From a checkpoint of a small class-conditioned image flow-matching model: 32-pixel images, batches of 128.
Rows from block 5 of a small class-conditioned image flow-matching model, named by matrix and row number. Rows with one number belong to one neuron. Each number is 128 + 32 x the weight over its row's rms, rounded and kept within 0 to 255. All counts start at 0. Numbers have three digits each.
After each neuron's rows are labels from the 100 images, of 14976 (inputs lightly noised), where the neuron reaches its highest value: "lies over" is the class under the peak. Only what is clearly more common there than usual is listed. The data: made-up waving flags. In brackets: how many of the 100, against the usual share in percent.
# fc1: MLP up (model.blocks.5.mlp.fc1.weight, 768x192), inputs 96-143
# fc2: MLP down (model.blocks.5.mlp.fc2.weight, 192x768, transposed), outputs 96-143

fc1.507:135143158110174157101150108119080183180091103139148138154074084121138118214176140110153138112224151213152155076140135113141124127101103159123136
fc2.507:153104157144141152060089149143115116097158179152143150127109160139096128085141161109199154147190130144104121154115110126113163105158077113113146
lies over: flag (88 vs 44.1)

fc1.459:090158132078137139078092145112126107089072093101142172095159130114153121128115106083138192138118181093201128158185184134138132161173132123044164
fc2.459:112072132110142097097120158124108087137147150090110132143092129129157148094094101060113182101101142093169124166100098092096198151117125120149126
lies over: emblem (60 vs 1.6)

fc1.564:132157114126163000102118132128121173148143135074109147164105125087131103127128126095129118092145170153100133148163116122121198170175094094128141
fc2.564:135155144104139091141136136092111145107115124133108126210137160143123071161132122154139127106050132114168148164148113135100116128076095101117141
lies over: backdrop (97 vs 53.5)

fc1.560:178112162089096201153136122130148130153098132114194073138140172105135152151089149139128075148125106118106140184157111086100145076150133136166144
fc2.560:174111144179153068180162091118103107155113104112125149158102104116121097118113121152127120123103147147156104142115145202148092091121115081115117
lies over: backdrop (84 vs 53.5)

fc1.300:094132108123119127110117135151113119138076101134138087100138167115164066152127211062064146125137114203110100100124126170083144104167122070139144
fc2.300:136120143216151109145122123129114122165145121120172174122157147109137152087159109171155078114087108166134134100087148120126139103161106105122112
lies over: emblem (42 vs 1.6)

fc1.95:123137042101170074127147095107085110133111132103125084073175125196088105165126122092084145189105088145143121117145175143183158153136145091102111
fc2.95:142120057125165097141154157082100119066095159090182143209161147143137112117162142100103102119147092134155144118112127128077106110057149136134167
lies over: emblem (29 vs 1.6)

fc1.580:127129152145076126082185142125018128083077129125178183146116190079121170151105068119131106156156137106151154134160089095135104129124084165112094
fc2.580:147085091120110111158129134149176123063127072149116149105145093193036168138105139094102135085102086116144154150128131134118109125106109098072099
lies over: backdrop (89 vs 53.5)

fc1.735:136112121092093124128141111132115148040098140132192146132153118150125147159131120120062189115107111125105177161210115193111190133140120117079158
fc2.735:114081102107117078105133097136142074191178132140131110116035152125201169118096103176073037144200103179101099131091107102160094116151096169105169
lies over: backdrop (99 vs 53.5)

fc1.760:159203126094104105107150123114119116098159124068151163146117126065161143110136152089110159113125108154126121107112173147087126126136134154113151
fc2.760:128177128076144193103132146156129146119137108121127122088197144095126096120154111076109154088121135161146110103162119142145185065121166142090103
lies over: emblem (55 vs 1.6)

fc1.334:135131121149121175115099094130186110152081193130094076188098157107145152161177147127130133144079133155150148126079161114153184230103097133173108
fc2.334:136087137176116119134110084098115120159175130154071141165124036085136156148089173130132133105163156171143119137159112106117112147092101090102136
lies over: emblem (36 vs 1.6)

fc1.312:171139137060105070192138133110157128141140134082129085100132073094116104162147134168135159104150128084123139160092165182066124160109121172156121
fc2.312:136131123146147132139039133134084102139172109121149115096113152136156124147122140141122109101151113124165143140124146133138110077106086141180157
lies over: emblem (40 vs 1.6)

fc1.62:130145138118123106119210094131105126081184119081123137090132144177151134144041105145092058172140136187149133121113127098124124105202119086086101
fc2.62:102136133091143144171085153139137135147091131122180138161100097159187121125165137144132083145100145121129101108141120119138103184140164039134124
lies over: emblem (53 vs 1.6)

fc1.143:181133123130043125168136171083150129097107111105143127144142140150127077152091163124087169131176135177143126097154163143062179140144129152095160
fc2.143:098114136133133124132142125110168115103132097139140143114166153049105103161151121113069140092097147193089089089169129151118180032073149097116163
lies over: emblem (47 vs 1.6)

fc1.385:135077114070129217128114078108132131112115117097087137107114126154204114088113104091108164116077168141178172116125088108161137096122084129095088
fc2.385:100131135123139131180174100133119083121120085149115085157174127162128137137171173181071059071123133178138081111068132184118177151108107178153140
lies over: emblem (52 vs 1.6)

fc1.241:117133112174146110124094152161171117127098134150139142121100177118127105088060150118099161164113087083130105088156104189142056130113122136150101
fc2.241:103112127092107116103128137117173136108162201143115128167131186069105121114101156147153124149148073131149131097116110132091184151103095155113076
lies over: backdrop (96 vs 53.5)

fc1.333:149131128136120090141131103142210155100145137117148007157165088117098083186127156117083141133146081110130159128135129140098154175130081164125121
fc2.333:136152112121146146104112152184156151160161140116159134122132121088191158156138188082156165075109107145135057157112115175147151098173073143130168
lies over: emblem (42 vs 1.6)

fc1.117:070113179107112090121154147130130095124131147123121145144100135131166109138120122118142124083119102117105136122168206040128190143186117147090134
fc2.117:065086135123129106115135133129079172133096096133189081165175126131141163135157106082094170106100169106115164107119139173156084164192103117151108
lies over: emblem (32 vs 1.6)

fc1.7:140080073115164147124162097164143132051128104157107121150096069138163054115177078153110119154146173171137146100110089081176139133119178109116117
fc2.7:120030139037146091159181161134130138149205141128115157172130106128171072121162124148169107073114106095062156134079180143077129140125124159125073
lies over: emblem (32 vs 1.6)

fc1.5:137138107116085104114171132113102145209123138073172123109106143117189145186128125077200128133138075144127157152136146131084101106169105125149104
fc2.5:087105113239129078132142163135118105116169180104093129120115143016119097175188137156147101145138116166144109173133134128128127096123104185114113
lies over: backdrop (96 vs 53.5)

fc1.203:104119173125116148147156134158066181145150106156145137093114165099146112127203133130147153073131136166128084156105176101166152163134087098136123
fc2.203:112104122147120112136121101101100110091101141110121191139093154129128148092110118128154071102127136164161210140144097155172139165153129092153114
lies over: emblem (27 vs 1.6)

fc1.128:115133150145156158110111190149124130096136078193150151125136151152180148159123148145110108081148153130161128103128086101105154156136140109160113
fc2.128:094146131134116174126175095139112127179142110132122105124123164063125069129051118061138162135128135155114150137106133078091165150164099097195126
lies over: emblem (69 vs 1.6)

fc1.170:159176109074136160168130119151079155132072143142091109116158164077117104121102063088113140101171137082187125143143181175118071170130167155124094
fc2.170:093151086190127132123122125099116129088114076151070106161121148159108120175136105171097120107047113084105132164127085106101165160144084098082148
lies over: flag (89 vs 44.1)

fc1.418:130153115131146125093153140101107129118164139092121132103114168120171202112113076196068122097164132131188141114138130143152094136107126102111150
fc2.418:146127126138105126066145136129133114165123134116085086102119179103100100136098138065155148099143123138140157134093147119109161091091099191164183
lies over: emblem (36 vs 1.6)

fc1.366:069147142138169113180103094142131138106071150122176106136162088171115146099156096073117130158117108147062095109143107161135168138181198104153145
fc2.366:103173087125136121205114154136132154156106141076191105130173073126101148093139115144061129128121146137112161124139120151169069178172137136063084
lies over: emblem (85 vs 1.6)

fc1.641:192070109050137189117124154096116123156107157074143068112163193117152141112108106109163131166095115174115150112132127104131164147109198113138122
fc2.641:112121137118109117116105147137166183177100129162143142127160162066150081122121143129106089096107137086114137103132121134139166128084114161126082
lies over: emblem (43 vs 1.6)

fc1.394:150128135161112127115115085160094091177098132131182101162123112136119130112173137136086196103171087142152098071136173130116095163100158153097152
fc2.394:145125123221133096084135155144120136135056131174164150144188106103162141153118147113089106099146110129131080079154151152152099058088138173155094
lies over: pole (25 vs 0.8)

fc1.291:124127118132095094090107128118207148136137145125118106147092136106112132097137160131102150140148215074099159107107139127094160110125213074156174
fc2.291:175148137105134135062130129113155100112191134098151142145168134128098125115155137113108137149140140162127091119094089144117122064070170157090156
lies over: flag (73 vs 44.1)

fc1.290:193125101160137131119104139151100093169163168164198113129116180096072085137066141099114098137139121121127148122101045141109081154110117132156064
fc2.290:119127106158121112102062163125183137123141127088100124099112165130153085144152107071098097046074164106096100115137114139112214060148137126079162
lies over: backdrop (95 vs 53.5)

fc1.638:181128115127102140046100168112132186113168168125125091153138126081181108148140092108090116111138192113092190132137135145117151163126118127153120
fc2.638:144114103114140127056074147117159115131107144157095160136126147156064133106136202154117150104149156133139096120079116099118182149097075129161119
lies over: emblem (64 vs 1.6)

fc1.68:085138097138172070127169112150223146123080156139117095083158119127147108164097178094106092050098161142116137139150077084099128141132098134164130
fc2.68:135156120101132165094128107144065124153154158119097108158137138040173090138104180131130192160138137158123148151154123107109179102102123165146158
lies over: emblem (45 vs 1.6)

fc1.389:105111124109157131094117149136145065102173138155128156128124126155097141139120169113118157138180146098159130123185178128114097128167118161076079
fc2.389:113110137096125117151123126124098165147152119106097121084140113051149126090085061148120134179075153125119124144133122091142090175147133071135093
lies over: backdrop (84 vs 53.5)

fc1.701:143161116126130099132155189100103131108180156113087115103146136184171140106133101141080131105140138163150146108173194120115116073077092093129135
fc2.701:141097124099146150237122113128130123076121145161167197151171097128135175111183121154106085143073129118117105132150120141123104159135117069106078
lies over: emblem (47 vs 1.6)

fc1.588:127151154150118092112069134146109165106081097122126173116042155140136101183151147112206170136170183126123088108131124140147156071107096152131155
fc2.588:152124139084158141063079131143069135095076112098127093183151170119135154111166103162131094149101141132122073107092121125084082111143078153152124
lies over: backdrop (97 vs 53.5)

fc1.341:063160158179158081101076153135141085109085152145127162094068158119169147138125118121137096181143117134104096141179169124117103147180165127140121
fc2.341:065120106109114142097073065121147186128123144107157106138182120121109072100133128141133173123104140103127159138065124081176112136131121159098132
lies over: backdrop (90 vs 53.5)

fc1.663:085120188114147149166114134114157082129139160138145121150109075117087158101141150142124133179139145092122128155168181131139117128140115152107192
fc2.663:080150138151098086188106055148163141156115142128177145081171064184149145089155119105115143167080145214165133142119119122124144114200127119137109
lies over: backdrop (97 vs 53.5)

fc1.722:140142150108166112170200115126142160132109108135145126171155085153093096103133163108175194130149178098140071140100104108107141170126114105169131
fc2.722:137138135141114151158190147127139120088153094145103110101090113072142192117114106133174166116083134171123158184159165147148121134172140073101114
lies over: emblem (69 vs 1.6)

fc1.521:157130120123187140078021119119129092121062133135132128141115175099117117134188135201102203092128149072136145183182142162127108172012146123132175
fc2.521:088136139076153132134025175135130113137137153152158109172091169154160131179173136036144053148100120134119113113084134104148126179102161094147156
lies over: emblem (58 vs 1.6)

fc1.468:159121127156094123161212147155108155128099143140160128083143120145154154133073131012153095145152085186076123094094101117139145103143137156114079
fc2.468:124116127135107094133213091127088148122137119103124134114139061145111106105087116221105174101149149158150124125198119171121149095124119153122099
lies over: emblem (89 vs 1.6)

fc1.136:129137137118129034166130129099184137103145086156092120111162135121065148129123100160083135101208104133109178142122163116118152154058110152082127
fc2.136:184123149067150118196111150127171091146108177148122111148129184082156126158174141108115139095102162133122105124176139093109092150066159114073156
lies over: backdrop (82 vs 53.5)

fc1.281:180142040146071092170104147175105152140052158108178155119092147121141188124126144117115117132105081124157104126149198108153151095117119159146117
fc2.281:140127190051166162180088099101087115153090160124141096131192137080150094095081095109167156120141129134153168112077098127150107094110142103132126
lies over: backdrop (93 vs 53.5)

fc1.558:130144137135106130150111127102064140163078152099147095128143131087156113127167152093118184089135114080160155147096110117136142150117120187100159
fc2.558:101120119129141104149098157104133131100165129140135196133141134150152157125143123124152118041079140075099132122170130182135137112072097127081129
lies over: emblem (46 vs 1.6)

fc1.427:147123111117150087157124073084134122150148192067143147125211108088167133077166124118141146157070065169145123132105139150084140137105065173166129
fc2.427:138126123114069139146142129125074123129103098098077125101132122054137163122055162097152160116107146123098114189113181161160113101116093133077088
lies over: pole (25 vs 0.8)

fc1.357:087113094111140124111186164102143167084099127108136174117076111117124114091113181106151151151121117172107092167182142109071102122131105135134160
fc2.357:110163102125172126137116155125103188093110103112172140122137062188085126131101121110080165085208166148118155093043140103152122177104136113129157
lies over: backdrop (83 vs 53.5)

fc1.60:130148097117157124143102100134191178138158151058088162119132096128085107127132097116122171093124113128126109122133094158145103163076119160155153
fc2.60:059111144154129111150123164146140160141123133119153110130131111146144102094131153126156153139139119128176121095153147099139123193197152044135059
lies over: backdrop (94 vs 53.5)

fc1.575:092137143084112145147162090124164124124106151120236058177136092173106146179156145116094145165125148173157142093142140148116141112097136139146155
fc2.575:146149171144128095119138118218157119110128107130185178130104117148215109129142145113126102147118175148137089106124131121126152124078089136128108
lies over: flag (89 vs 44.1)

fc1.591:133113107118139117082162129145142108119108142133150125157118090104105186121145150130075180076110106105136117135172139178108143123207185111159116
fc2.591:174127140133136154059152156179130139127111113109139106139160095114109049132176113123120092083145144159116084112061122144157104141147157124103139
lies over: backdrop (87 vs 53.5)

fc1.186:145136081137122105120128197138093140100104133194116111070091140149112099082102196116133092130151135159172088152119191084148123165111054159098083
fc2.186:120127142153084131151147063123081128113090144180184123102143151096101199101095089132195166118156058142108118157046124141160142140099114130203126
lies over: backdrop (88 vs 53.5)

fc1.318:141138114092060173133127165078147139143167101091139120136109164115064115156108149111110108127195150104130159142152214164089142124105127087150141
fc2.318:177142120198112152163094115154110124107187080169130133111137145159104093191137113154159174117089106108114112148176159151136125120095087167114155
lies over: backdrop (82 vs 53.5)

fc1.106:121151094095126173148118137149134053146125161134161109168106135133143161196133129100122133147084123105136184127166152116139168154086120096121118
fc2.106:122162131121137150123098171183183146104138118112206148108177152158096091120173106136159136104119132140142114143080144123104121101111156126146133
lies over: emblem (42 vs 1.6)

fc1.447:108112092199141063080159102121128165099122072171179175159101155106084161176100129166130118106173055144047085080139097116164108131088157162102107
fc2.447:113128088058149087114131085122156101092149139152157172127195186097150152151116116086117143081081090159153137161199152109146116118105122059104062
lies over: backdrop (88 vs 53.5)

fc1.565:180073098093126098127119160136121129115145156107116171117071177097114093113176095066089077131118196101111150097112128111106145127091156126173102
fc2.565:189112174149153150121171109117132052077140147098088104132126120180141130112123144161132160151166174073135108100129132160142130129123143126140160
lies over: pole (28 vs 0.8)

fc1.504:081162108157149104144147082111162113077129117142194146118191099137168157157123178152118195182144104162160167124177128173120123132181106138069094
fc2.504:114120128038137096163089130116131102195075107115126123137072150112154085167126110161152046123118101211156120131055129119085179130128092118141159
lies over: backdrop (81 vs 53.5)

fc1.51:151123130153122089090108114136158156097174163137153178125109150038111087116139179143167188091111081205127099119095105171150068161098133147086097
fc2.51:132139118078146122097091135113156060101141124111121095116109168109154102158147143152133139123164125152142170103175106126129141183112200133143096
lies over: emblem (30 vs 1.6)

fc1.12:130076113058096089112155146150161133133179126102062086066146156059183119118151115094117137121108111176107162162106070146094210128117108105108125
fc2.12:109104107129151101121106162107147105133176121129088165100101180163149089174110108124086129119140081132142053145160126083131097207139118123160168
lies over: backdrop (90 vs 53.5)

fc1.535:121115137111098075128157148142131140124175107116125189181150170148142118131133099099092182156119155147074168126151091142070123167078139087154129
fc2.535:115158111188108115115145191148148183156102101133205102130146128102151163153146106070083086111097079115101158128138136152148121090139185148110152
lies over: emblem (78 vs 1.6)

fc1.570:110148136089119158114129174120135107099099184150164123153227098190120121145167186101122139178136084099137176147151079097168147155082118094118117
fc2.570:112128128148116138130150107094140161226085156132138084138087072058099091212133097158096154143138100106130078134109115130131105186097129123137088
lies over: pole (26 vs 0.8)

fc1.596:132078090145091122110135150112082159118112149114187073113167132131140119148108162173135084134141090111080108113121078119128134126089131121101039
fc2.596:089110119081120061089111135132095104089132187118165137121175213182132134132122075066083172156077119128131114156128168084137098127145179125073078
lies over: emblem (70 vs 1.6)

fc1.410:122170089106118121129045200122091118150141113125119151128138147133141091126174100019124221115108134134155134116130208141102144108069089104167190
fc2.410:168095093171126082112238137130137151125090107109143201122155123111071111122132148087101164102081140084138089122155120111104160082120101141093110
lies over: emblem (89 vs 1.6)

fc1.506:118092127120109142175140165133118168166143073165154087109081139142110095152135087145152135109110136067149070069143106144103215165118103160134113
fc2.506:068096140108145152123181120112098164041137113144143152120144136119127117123154102089136120074210118113100187128161165111137111165088136114149118
lies over: emblem (38 vs 1.6)

fc1.376:145116162182152140141161165118105149138108123137095167210028124106034068167084115135128145053143133082101130131106173137071168141099112105163140
fc2.376:168129137037116145105133090149116103100116102178087118202130130155175164154112133108140105128137146084115137134163108145155154141116144117126117
lies over: backdrop (86 vs 53.5)

fc1.485:124135133180149081088163201144148164115146144132156140128051145182163168164155168088106088097143115154128093116106092122114141156147111142197041
fc2.485:126134126157090108085167189118094116072153107099094144122107079172152066126177135141149102145118106162104117130158113106100099202112087132111154
lies over: emblem (26 vs 1.6)

fc1.764:158126072110174092113180138115151135133128207085148112148124116129123139105140137116168154148124123096164150095132134074185129167129162145126117
fc2.764:159111108206171097147118025153104095150138181143137098108189116091125155096138108185135106076165156119140061168142161152109168092124113112111130
lies over: emblem (44 vs 1.6)

fc1.133:079115165155125133129149134124097170171128134123172120143080135125173146188214103112135128085158163121133151117089127119138174145052102153187125
fc2.133:125140117206105103160160100142124086065146166105068101135108091146088116100117134130095134093146119140125089122132126122134073107200143091133216
lies over: backdrop (84 vs 53.5)

fc1.405:068092132097199111096153174147171137096160155105156113164103138097197121149163148126127152124153107171071083165105107105068149147158179073102193
fc2.405:123106133212152093101199172144130172190100088173186118171115148117133154171156118146145148164136112147131139137165115200162091172127196166142159
lies over: emblem (61 vs 1.6)

fc1.457:159158122132102129117112122131138122158080171103124133129091093113131145145138083172098121089115137076143083146136079091191111109114133144152127
fc2.457:143134130111148112163119129126093135132156156091107102109132121138155152125107129096120132087121141101147158192109162160085104104109082171170091
lies over: backdrop (84 vs 53.5)

fc1.309:086157125137171076152101119135121156135069202188132132085106130170121101081173123121141107095084141114108110082156132084073139169129131113179143
fc2.309:082109113098146119146120123097109120132081191142137079096122120020099119119113111142094187090166102132119158100124083138145094136142112103029173
lies over: emblem (42 vs 1.6)

fc1.686:110125146143146147093142187116112167120110120110073161120101168074064044112067092097112119116130143084128146155164124093133201186119165093104128
fc2.686:194138107136116130113132111116099143108178139130117152067163164197149155164111128141047153128125126093144125134161152173180079171139104189106089
lies over: backdrop (100 vs 53.5)

fc1.484:091136130137144119172040161131115132123106129125120161144147142127088088091165106006158196129112130104082120173129130106145166139078112167141135
fc2.484:108158129109144139203035112113131107114133134146128125156105143147176172118169111230118047142143115153129131140124129138151073162103121099129142
lies over: emblem (82 vs 1.6)

fc1.369:077104113053139178135096161121155092181090114178123095147099068152148170141122108124145117154108115136153112028205130145175139131130173164104145
fc2.369:125108122182156109163128131130140137133131096129137186131112114219123117176141125111122100115126132149119140114076114096102097111089130130152126
lies over: emblem (51 vs 1.6)

fc1.129:108111166158144109141111128142104184142129108113123103118087159106115121106140208107154129164168179075102138145177201142144092151104128152117110
fc2.129:098122157160125141160080092158152158154163154130099145124117069115168139134164133151117150101139123143148000113123123145116110098110148144125091
lies over: backdrop (99 vs 53.5)

fc1.460:180164141179141109129136171149153135127152151143078158144108125108145144092138133065121169182152119160175161106140174176147114130130186158170198
fc2.460:116096126069132093069145154134106112103132194147107142167174207136127117155132113060117169179076136152078084161128163143105112093131170114124099
lies over: emblem (63 vs 1.6)

fc1.75:153109154106116125101073143117135094079172090067152111148107025116118174100132197094147115105151150104138148093080137174199156126185142173129116
fc2.75:151146125127114140142119152115138161160185107114134106147138111138068081114167100145128139147115139101139118156147073083133109113149118101091205
lies over: emblem (31 vs 1.6)

fc1.461:176115126043125112060161123151155136061145174185098142135217089142103095176164090120150200151155128137170057120091118078116163077124137132124122
fc2.461:214098139206145129102191127105186157192135122124070114131088139116127130138165196079099046150106128128136163169159094158153088065126126134091108
lies over: backdrop (83 vs 53.5)

fc1.732:123090089109077130143186144146127096134038126147139176070106140073112133042116217119106100149134165129110177140124141139136120106134097162133079
fc2.732:162134093157152125104161188160131148102087158143101138109101079074114169109080110091102131102130133137083107149127129159108198136163118141155105
lies over: backdrop (91 vs 53.5)

fc1.423:176193079135139137156118137125175157103092159177125124118181127170135126150096156135076148118089133184154164122169143087134107148167131122047126
fc2.423:172157152112140134122084127166151039143098226137151151110105150169188146100073150102120135108092092164122102094110087067114161083146129111124125
lies over: emblem (52 vs 1.6)

fc1.260:091151130144170152077105112131181147166106105119103071136132113146135095132124117126129122121122154104095122145169127110107128134140149142138087
fc2.260:118144122070098142113100116115143111072112121161133135139134130081132192081112109130104130142131122157121115146088123144161100074147098155110012
lies over: backdrop (82 vs 53.5)

fc1.305:116142100125095159114039127152077119121162121155113182133127090129114094106162114138104187134107092043133142092117131132088096193082147119113167
fc2.305:144127134206112122093165119140111132140138076121148122096158043142085121093086140193127176106169135093141111115182111131138151143131121114159091
lies over: emblem (70 vs 1.6)

fc1.250:120102163150117075082133143028108157113146100136184093173155070027137079126139162118162115120131110130130123097083092150096125165142106154095148
fc2.250:154109136145099078081147169134144088183158135070103161130056091187097078135098156135166101135114141095083175088078135178110101079099126152101141
lies over: emblem (68 vs 1.6)

fc1.614:141155131162145093079090091120174112096118124165091126122119110141171148143136055162165127162110109115122161084069144155170190172103117192129095
fc2.614:106127124102158145073089168091136160182115134132094115167098147065084124156150157109029108125132109096158151141118087082137115208128106087064169
lies over: emblem (36 vs 1.6)

fc1.414:110151150131148144075119160106109137139046139124059154170089116081154133191155144138149145127123113146175117113094136104066119185156093080155157
fc2.414:114119144097173096130175176112109115088098162127103129182122108146114099121105118151172139140158134119111149142130131107133136214120144118175175
lies over: emblem (51 vs 1.6)

fc1.53:168173125117147116134116166108106112095118124123089129130151157147132095123164114083113180106129131152147126158173238110124139065033055109111163
fc2.53:119181131128110123068076121104114120159178102105084068109079155124145102131115126146165123090177114155149158121101111130122129096100106200155192
lies over: emblem (73 vs 1.6)

fc1.676:128163103190050149148167172125182172166100138197131118104067202097105119141149187144145158094122089093133132150161146132098058133093114145168127
fc2.676:082152120085168139131179104117147082138101110166136141138158150115167139149184106130090093122116105155156123116118130175107158096085114157113119
lies over: backdrop (85 vs 53.5)

fc1.254:155150173149175125173100128162124082118129087158107108146120148154195093170133129104073164122080119132136095064066137089078169172197130149121124
fc2.254:120113152097111143141147150104131158128144108134130150108131089127119109114144117132048081109120122178127102120126105179155079127170114066115129
lies over: emblem (55 vs 1.6)